python train.py --model="CTC image transcriber" --image_size=64 --drop_path=0.1 --lr=0.008 --momentum=0.95 --nesterov=true --adamw_lr_other_params=0.0029 --steps=5100 --epochs=7.2 --weight_decay=0.1
Rows from block 3 of a small CTC image transcriber, named by matrix and row number. Rows with one number belong to one channel. Each number is 200 + 40 x the weight over its row's rms, rounded and kept within 0 to 999. All counts start at 0. After the name is the row's rms in percent of the matrix's.
After each channel's rows are labels from the 100 images, of 14976, where the channel reaches its highest value: "strongest on" is what is common among them. Only what is clearly more common there than usual is listed. The data: short English words printed on busy colour backdrops. In brackets: how many of the 100, against the usual share in percent.
# convs1: 3x3 conv (model.blocks.3.convs.1.weight, 32x32x3x3, each kernel summed), inputs 0-31
# convs2: expand pointwise conv (model.blocks.3.convs.2.weight, 128x32x1x1, transposed), outputs 0-127

convs1.14,073,208,186,186,131,155,193,218,220,223,212,279,190,162,118,121,144,240,222,151,238,178,212,233,240,155,215,186,221,263,219,221,159
convs2.14,103,170,174,251,200,220,217,223,286,225,159,170,172,213,194,291,216,199,204,183,244,191,224,240,119,190,208,125,147,284,174,215,169,145,195,177,204,222,296,150,223,249,198,174,242,153,235,197,158,169,180,156,182,203,185,223,248,193,97,154,189,231,225,200,142,177,266,234,177,219,190,124,193,184,158,160,159,244,217,180,210,247,202,191,164,291,235,187,198,196,187,254,206,254,209,222,131,207,282,152,208,206,264,234,233,118,150,178,212,157,180,250,246,173,255,247,195,124,199,196,138,190,223,183,156,225,207,181,248
strongest on: the letter o (68 vs 33.8); yellow ink (29 vs 8.3)

convs1.26,105,132,183,209,246,127,204,179,175,201,177,170,152,88,206,162,188,219,217,171,173,164,149,227,114,231,187,196,230,161,167,228,217
convs2.26,104,199,218,195,235,183,243,260,284,183,202,196,177,231,244,161,278,222,229,190,169,213,166,199,207,219,220,230,211,210,215,240,193,226,166,173,244,169,66,228,248,263,197,191,235,178,262,207,264,200,180,252,206,212,211,267,179,202,230,197,247,225,260,139,191,222,207,213,255,186,139,208,176,182,185,191,180,150,124,264,180,194,159,220,195,172,159,255,229,226,206,143,262,238,231,226,201,223,290,98,167,183,223,261,226,217,163,158,122,260,239,197,161,181,287,185,189,178,237,248,251,219,237,281,249,194,217,224,153
strongest on: the letter s (53 vs 16.3); the letter g (39 vs 10.5); yellow ink (27 vs 8.3)

convs1.25,120,226,215,177,170,188,193,123,147,174,202,239,252,143,167,139,233,192,155,217,161,131,124,148,142,176,186,174,174,207,141,198,193
convs2.25,096,149,150,259,199,173,171,171,202,236,229,217,249,126,173,270,194,186,203,153,191,143,204,246,183,299,186,185,148,193,206,190,151,254,183,237,118,208,183,206,244,246,203,204,200,218,205,192,196,169,231,149,165,105,149,152,184,237,178,306,291,266,203,185,169,204,228,173,177,189,195,195,182,221,272,199,210,164,204,251,210,153,223,243,170,175,148,261,249,291,165,248,237,204,233,251,160,212,199,159,128,159,265,190,283,224,181,170,192,168,211,178,247,170,160,223,198,213,180,237,214,182,219,248,232,203,285,258,185
strongest on: the letter o (73 vs 33.8); black ink (54 vs 8.4)

convs1.18,110,256,185,251,191,130,159,123,192,213,223,175,215,266,201,260,157,111,234,147,178,196,127,178,177,178,215,203,176,189,192,190,172
convs2.18,095,204,230,236,202,189,188,196,213,165,220,235,173,219,213,234,223,188,276,250,146,135,174,255,144,210,230,233,177,228,211,141,165,216,240,190,130,247,219,214,207,167,242,178,222,135,224,218,152,234,136,181,214,227,175,143,134,188,196,186,236,238,237,230,136,244,220,243,172,216,244,202,197,236,243,171,181,114,259,237,202,165,274,246,167,232,196,229,228,211,140,227,176,201,210,205,121,279,159,240,184,186,247,233,151,168,293,209,156,191,210,97,135,191,253,273,163,196,91,197,184,210,241,210,219,172,254,245,230
strongest on: the letter o (64 vs 33.8); yellow ink (48 vs 8.3); the letter c (33 vs 12.5)

convs1.12,107,243,234,223,173,208,199,166,255,209,317,152,144,165,241,200,204,233,213,144,193,197,205,257,188,228,205,125,167,229,152,243,188
convs2.12,093,251,177,193,255,273,237,156,203,176,254,187,239,241,186,112,169,251,137,143,217,146,221,220,173,207,203,247,197,167,197,183,186,186,229,147,173,275,177,214,190,165,166,169,154,157,222,232,222,243,191,171,132,178,227,252,91,213,253,171,199,204,229,207,108,167,190,128,164,183,188,206,162,215,217,201,163,194,150,169,191,231,236,149,163,217,191,164,193,147,190,197,117,165,142,187,303,216,221,200,158,234,174,117,261,205,171,216,223,215,159,188,168,163,266,108,140,204,243,167,153,140,239,155,212,181,227,192,212
strongest on: the letter s (99 vs 16.3)

convs1.28,118,269,195,186,176,136,207,199,192,168,211,167,177,243,229,210,255,97,235,197,192,179,182,175,211,228,210,167,180,115,183,207,103
convs2.28,099,281,158,310,215,204,137,229,138,230,123,204,169,223,241,233,214,230,181,240,142,150,170,185,134,183,211,161,237,316,234,213,185,204,195,171,179,266,210,213,248,218,108,196,233,257,243,184,203,195,133,235,208,227,201,132,216,152,174,198,224,196,242,247,155,235,199,180,170,247,221,187,151,171,199,170,260,222,240,254,150,194,199,216,197,240,162,199,190,189,170,255,148,226,142,219,229,189,215,209,209,173,227,193,257,134,172,200,189,126,118,217,194,243,262,135,154,183,200,250,154,157,134,255,159,186,188,199,184
strongest on: the letter o (97 vs 33.8); yellow ink (37 vs 8.3); white ink (27 vs 8.6)